{
  "arch": "gmlp",
  "train_examples": 39062,
  "gain_aug_db": 10,
  "input": "waveform_16khz",
  "num_classes": 12,
  "embedding_dim": 128,
  "layers": 10,
  "residual_init": "zero_last",
  "optimizer": "soap",
  "beta1": 0.9,
  "shampoo_beta": 0.999,
  "precondition_frequency": 20,
  "epochs": 26.7,
  "weight_decay": 0.07,
  "adamw_weight_decay_other_params": 0.01
}
Rows from block 3 of a small audio embedding model, named by matrix and row number. Rows with one number belong to one neuron. Each number is 128 + 24 x the weight over its row's rms, rounded and kept within 0 to 255. All counts start at 0. Numbers have three digits each.
After each neuron's rows are labels from the 100 clips, of 14976, where the neuron reaches its largest size: "peak on" is the class under the peak. Only what is clearly more common there than usual is listed. The data: tunes sung on syllables by a formant synthesiser.
# u: gMLP up (value half) (model.blocks.3.mixer.u.weight, 640x320), inputs 107-213
# v: gMLP up (gate half) (model.blocks.3.mixer.v.weight, 640x320), inputs 107-213
# out: gMLP down (model.blocks.3.mixer.out.weight, 320x640, transposed), outputs 107-213

u.520:155174138162114152120093134158127156086120075179141195057130143156063097135120126131134115160167144153120127126117143131133122086101163152126092162154134177147151123141117141129126132113151133100121132160119118130128094134119123175132118139126163114139119097124147142134103138128116138123107069139107113147126111133132130
v.520:138145143169121155143145143102166101147130104145133145147123150155090102082130095122144182124124122107115174161125162115098119127139109098151119095122135176093101120159102104157093114140105127112153110141162062098113162132104129142090174119137113111109172127133121137152164111119111111097137155158171109147160128144110142
out.520:110142104090146132113142121089129141137134133078125113160104137128137142116083087148114132127081089192137124106160164133167122138115098108135125122141151086076149112158133118155159174148142134140183126112169115135149174069143125078097164105184097182086137136120162112131144127110133120157128162136147101111105159156131122
peak on: /æ/

u.124:160126108103130083119139148146105107145159131097100172125121133137132125164163125148121118143120111121139143164125170199169154116110092142143128094135139127126143121118110129159135110152141112100142173142146124143134103072193111085132089126118160140138143144112161122114134122108096126162101157101129055125102124120101109
v.124:124114105149100120171130107144137113102084101134168109129120133145153132133131141104083155105085099140072140113114106170136114154119126138130128163154171108146126136150122145080129141113081091127165122119143156119130148119116116136147077169102081153134108108068087116169145123095164095125143152130135132119131187119134131
out.124:148133100166111158133139125083110120097115088104118122076129134152174120145098165113116183098150107151134097090129141147144119114150171156168107130108146119131128133127129129100136127122117113155126129138108116105119123125113119155153121151144145128091144144110095133139123113200149115170153152121142124147121120147123117
peak on: silence

u.607:113131098065094080146099148169097105096090103140105142120099149144137086136130139094066147112083109096123125133094122136130119120165113144122120083148148096081151122117118129121145097139105144131140125134085159148168110077129113120130102101127082133155124104117127153161179094143132155107111162162164126118138139117144169
v.607:171163139137154111134134137126111167090157120138129085096104142132086091114120093129130117145106078146163115145098115111150108121118140111176145116135157108079105135132156144153114121159106157108139136163116126104168120133111107133108144140142157123148104091158155159110094089143135129148106170101143152116125113103116133
out.607:127169112130155157148164138124133135142122103122144133114130150135121153105134093119148129119106158158120136104172107108127110127129140117131115153149148117121107082137138185133099115090150086137118152117149099067103117173120129101126192146132162138114116139132111117110125169125121121125146094106091151178165146182179127
peak on: /æ/; /ɑ/

u.409:127110151106154118116129109139117137129088128136162118115117129089130106136167141115152128125097139142134128093134137155092159117160097142121158085098158090137152096168145154139137109135095163168112138162155140125161115136106109146156120119133151139101150121123110082144087149092120191165080138109141115155127127147107161
v.409:123138130159136149118143133133141152128133102127112138121150088101109124146139144102150132156120129103134128156097115063162162105129193131123137131097149085107140101153114103116134131143109145143138150098108098141089113141136124141171145132097125154146138131131106131133164122109073165129093132109138121129175138137117151
out.409:150104122111141122155120123147131126112087117166093150094104137141076128105109120151137170145114125128118167148133110106136154180098180120113144081127117137119114131094138114137105161164151170118154076115159134149126154067146126127140083181129078088157141078138133114142137117103115178120168127109151116118143108060120136
peak on: /i/

u.633:132131116123127111115129056126160116134116122106182123157130119076096132126175122124112136092116143121136154141124118165098146112113157120155123152137115123114098126133153154109107132160141104150111117119128112124128091121093114152129174113163154081156139144153128086130118094127159164077101128124159113185108147147135153
v.633:112147122135133114146143117114142153151121114134141113097123136056168066104098111121123104095086125144108162170119154151145100163127144108118142134120105083151109120102130117109099126123212118104126098147096122103144092168113145137149136154089100140142097146151138135127129133117102131121104147093172112128136141175152120
out.633:140120134114129141141166132125093109113112151134110125102094176129109058091144115155104158124149113099153138096125160151120138131161165134122095117181122131108158110169066150096151175141133135190121131145108122138070095164119071120131122120123111147145104121062139128084118150139145132140057120164119137101129152118085128
peak on: /i/

u.68:085146101127104109137131116141077119140152152122121128132131155176107124135136159097086106143152185140123173149140106160098107163084134143083124119117123071077115130080120168143099107105131145133115166145146150143109149106117088105136177109139149131141129132121165118147116125127128097158137115139146115098180134105157117
v.68:129128099161136148096110144124119146124181106165085108119098166102127111082142166142148161166154150150130089143131151077117115162127136136165133109056096125124125096099112131155097155090114098114145131096121151103137116086145098093155157099134121104081136147141139174156120061107136128143135128143153112114126142152147121
out.68:130121134124147092183092209145110105128124125135142097096160125115156177108108129128126112118185099106100119122123124130138136152120121153098129115117120144094126153153099100162142089097115124134146121143148100114127150129112128165166097124093131153165140087151107106128132120107137153116113059130149169114111136144123122
peak on: silence

u.467:138146116127122104132125124119098147115146177145120160134142118154145139130135138107128136110141137103131111138134164140128106105132132113082097104150120098124109109134167139118153149132127132162139103104129136114124085117135162125160155143160124153140140083123115111144085181088072100113148194142138136148136137132127147
v.467:150139142143105118122121096130113108124167157117130121133112135100131141092087146135103126174128128139109157173089065104110110122149153124164133113155161118094153082114114128115128173180161123127106129120145164151126101128108146140145169106160116200105122132134119138147112166116138123132135131106116135129123114096177101
out.467:145097136176120112118157171131135123110124113170128136191154122164087100117105149133136105134090145149137136108154124104117087120137111150125123085087159153123139126118084164099117114115122166086122136145145130117145106137141122147108107181131111117133089205122122110120136166115114126137141094115120103153116156153149125
peak on: /o/

u.331:111165092118151135123142131147135133098163106114114113151161127124131129119132130115156138164158154115155128187171151143102156136156162120130127138120126118121142145104104163127149134113149140120115119127149124140120145125158143093091103120160114140135139132101089109105094109118114156127133133118151130122131114090162106
v.331:164106106119145139100125140185119100116118111098137114115110121137147140149093113172133128158099106114132134175117106132108131111135135158150149122139157106125109141125129135177140108112140091114124147101150117105158128114130123114134136070096130151145143132126116127094120078101150169113168139137106135118210102139161126
out.331:147112154095132148131107137155169123141105111135097109143107094115131156145139116148118153183146106176118111128163129143162144129116153136111159147101125123116124130123100105137114147161107108139090125131130097112140074133124113080173190132142102134130122142137137115114163112137154122146104121182139091101145090102120143
peak on: /i/

u.248:123137147095105109126113107122075140135158175112106142106104138145174123124097111127152120123134121097066135085156164108125143140145129127117110127134140100093133134151098133174129140159108121128134111131145131159117111141094130155153129149166131121142113103151136157099167132080102129093130135153142123116161153101146141
v.248:149094156113122106103150135117119134108140101131125133126123137115124134160106133149091120152137115149159141065128120127109115106133135094103096144119160111139130139123127109176146129140129120141136087134144100114125113149123158149123103110111124118124131146145199104087135131107101148158111120072119087115188143101111114
out.248:132139145121144141128144159118149140115152085152083140140169130123138143157122123096140136126118119152119138131100100102126166105076155136143139116183099146148114121143126169128110136135163152137137115175120117135165189099083134106137123120104120127117124144112149112087152070154063135125130132098127145157126137063105118
peak on: silence

u.504:139122113190151090131161102155182114083155106154156122167109116144116124120145130142163176102131176106142135150116138141088174094121131135198115156136184126121125136145186108140109134134114186148073159159119108155089164134102155103099159164147144160127126143134164119134172110118128122146124142128154114144134124147139111
v.504:096153119103118125079141117151142137130166164183130097097099125152117118101136136136154160107120097119150125112120145115145115105105126157120154099145113122113153111104181128121150141149084166125141090154135149119165126103139155139148119174081146157127107120138141154146155118106174094138117092143121153128097114159128103
out.504:146141113114109090104119112167070118104111137121125110098119128110130134140101114140107103137146134115104151109128129109124152124162170115133125155129085154153124122149088122110147112131120096138101070089109126129103097141145116185168109123103117120153127131126131179119127135172083130111124123145137100112146142130130109
peak on: /i/

u.227:130111120102134149133186133224140135128134104122106130142138131138106135176151119128127154137118103156134149168141136113125103100106146084131095128136160138109123150161141138111150084096109129149167146091106140115129111151091112109165149110117152075114153109136128103096142124125136150142089116113121132121115127152116115
v.227:169139125131180192169160103132137182172124135129118125107180190155093138115112117119130139136091136121157137126164132129083138163118111143109100116131123128055112155138130154137128138084127152154178123123132086110163144116152111157113143150145131110123128105098099111109098045139147131159079122124098135133135088114139116
out.227:140129111155195127098127133156136153098096146111110155147142133097102112124171145155141103132167107136091138098098118105105103097148094142122102146129134107153114157114143115092105089117132114118124147139142148143144101097138129131127135076139119132117130115125144136119115155185146173124162140113111122109133125090108127
peak on: /æ/

u.402:147107129113151136104125121117102164144102144119171133141147129147075128115169139105128177174135143142120146137141118120077141122142131147130126146077136143107144104140082197104147129170122154084130135101143095130114127129156115127100129100143148127144128116107172118074120144120108130127105132148143127160129112120125141
v.402:145139150163135112115110162148150115156084108166137129166137120166086173133129152110133142140128134141124157124145115112103142104134118093140134103150097141135153154105124132117127134126116129127155161115145051162088118116111122093085139112131143119113140140123143128128142123140113171130118157155115103123128157107114147
out.402:156119153098114141103134097150185098103118100148125104074157159099125171134148152075151097119097132146141115114119149122096125098067161106148163099150141157121156157161172104147117204101091113116143143173132163159159122147136106160097114094138096088166109135126122162111171130116141153126108149126116134130116131112123130
peak on: /æ/

u.438:129093115100133139153124124132144128130122164111154135114131123094098049121164106191149138129133148132132099150161115159138091127080121205103144107137165116120127193133126157112152107133138139162091091150108133153132158105088156106123080128104180121123171135133126144169120124177135132122140098137097144104100173138134156
v.438:133107156119145133156119134132129121108158121134125120123161154152148140134109129129099176143087115103097136136144121128109162118101129126124178137101184129169093141109122129152130118137121132124140133118137106099121138106116103153111137132147163139164105144110144118098148119124125138083103140133155125108154134098111146
out.438:132138148113138193113147134099120143129137144123143111131080121116150113118079151108161158125157144115100132121086153133077169149154142125102118144136165077189143111079103148121128142122136138126136126125139130176133163158119102100121118134159105148095084097155105104080149161119179162163166171103090088118119089157148148
peak on: /æ/

u.540:127132096153114120120154115135152162179128115118129140110145119131107122160171134173106123121140134133105105137123134117124148105142172108114134116160158116098116171140115184115105164126122149100139179121098147126112137104148141094157092104132143120124141158193107177113134140103101099156159131151106138098107112147127112
v.540:178131119117160075129159140087160173102117086112130111127164114095133135115139142127118121119133114181113096087099126153128130121082144118126166092146125100142151106120121141117103124157110108108137173138125153161138108169097128155106129097097160147143123149124098147135110177134131152154114102155125105125134133134144088
out.540:099133128105140130127157124134108112082101137165086166139121094110093095107151148104145110062098135099141136120112110130167144105103152128108127143166110085118125110180111125182149117135101152147136122109128140183124108118102175130142114122136143105116135118084153101137144144127099167177112059133147127131138116111127081
peak on: /i/

u.26:117128131190138049144127098144147125099165092103129121097109159085151143109138110107120132132128182135055123156133142120119101138132051142126140126095161145095132101132124123131145123157134133146121145150110123081115075130077134168160172148109159103122142163099131136142095154148134131182131130090112140131181132121118109
v.26:103147140119073141145115174138134128118121084111126144093154125135151129139174090119138124138132112108159153101153119127149103141128144067109110089177139119115127157162124068165122107135137093117108115153112145122167115082130138168164126120107121104138129125134157146177099137160114126152099101157159101102119087125121160
out.26:132137145153131162112130151106097123149141141109132118128131106144137103154123144164096138095149123145130084123127129145136113170143121124118113162120131141133111144150120100144104116136179123158151140085166099169176096101126129163156153148103079124090106104162138121099135125174111111161121072119078124153129146142146136
peak on: /æ/

u.78:107131157140135112110089137158150110104093149129137101122110178142084099131149150146188105151126152102125146150161168133113139124147111137117126154094161116133135121128128137103149113171176084135109106146051099163075075114109080163147130097108179127123122125122133116108145165138189101129140103110135129124155122099140135
v.78:126127132163138122146118162145130098117132142157147111125150150151132157182140130112114145137163111175163122090181100096120132122146128092146132108162118121112146148132131124078134141151118136131139143173142163147172164098142123141123108137137171127068128130113123131109097114132100128167114147122131118070167153099109148
out.78:064121142090098107115077144161118143138118106119122134118152146083058127128135131136108095127113137106133103116096117177181114107136137152141122145145120132113118153103131093127136165121119135125158132092111161085164150126089123125109076126145144134142117134135131155159145116128118120102141140129130091135153147145147109
peak on: /i/

u.159:096140171102131086118152128107119142098149132125170148130137082137112121118128097149118087129137125097114132125123119183110125136166136137109132128098122132123162127141101129170134136103134100132120138143117114149164141108103130143157115147113105153138108154172126072123146133116167109129080108094144185130134120105120130
v.159:124068132144124083116099125113178126138153083121155126141086138183108109116127118130131103117125121162122111143116148110125119116111139118067124116101132112135098092139123119117174087107125120110140121138126106112147123102123100079143137141097115105112122151151104086114137096125171187109131171140162127136164149151108095
out.159:148170114142140182102131118126141088131166163127133152097100162102121157112114100144133136112067142188158114151101151141105145102113122123129104122150082099100126096115119109148086176113126119117127108104103138131124081143152131129159118113135136157166083079142146148111102121163137155119143122147131113161118091121144120
peak on: /i/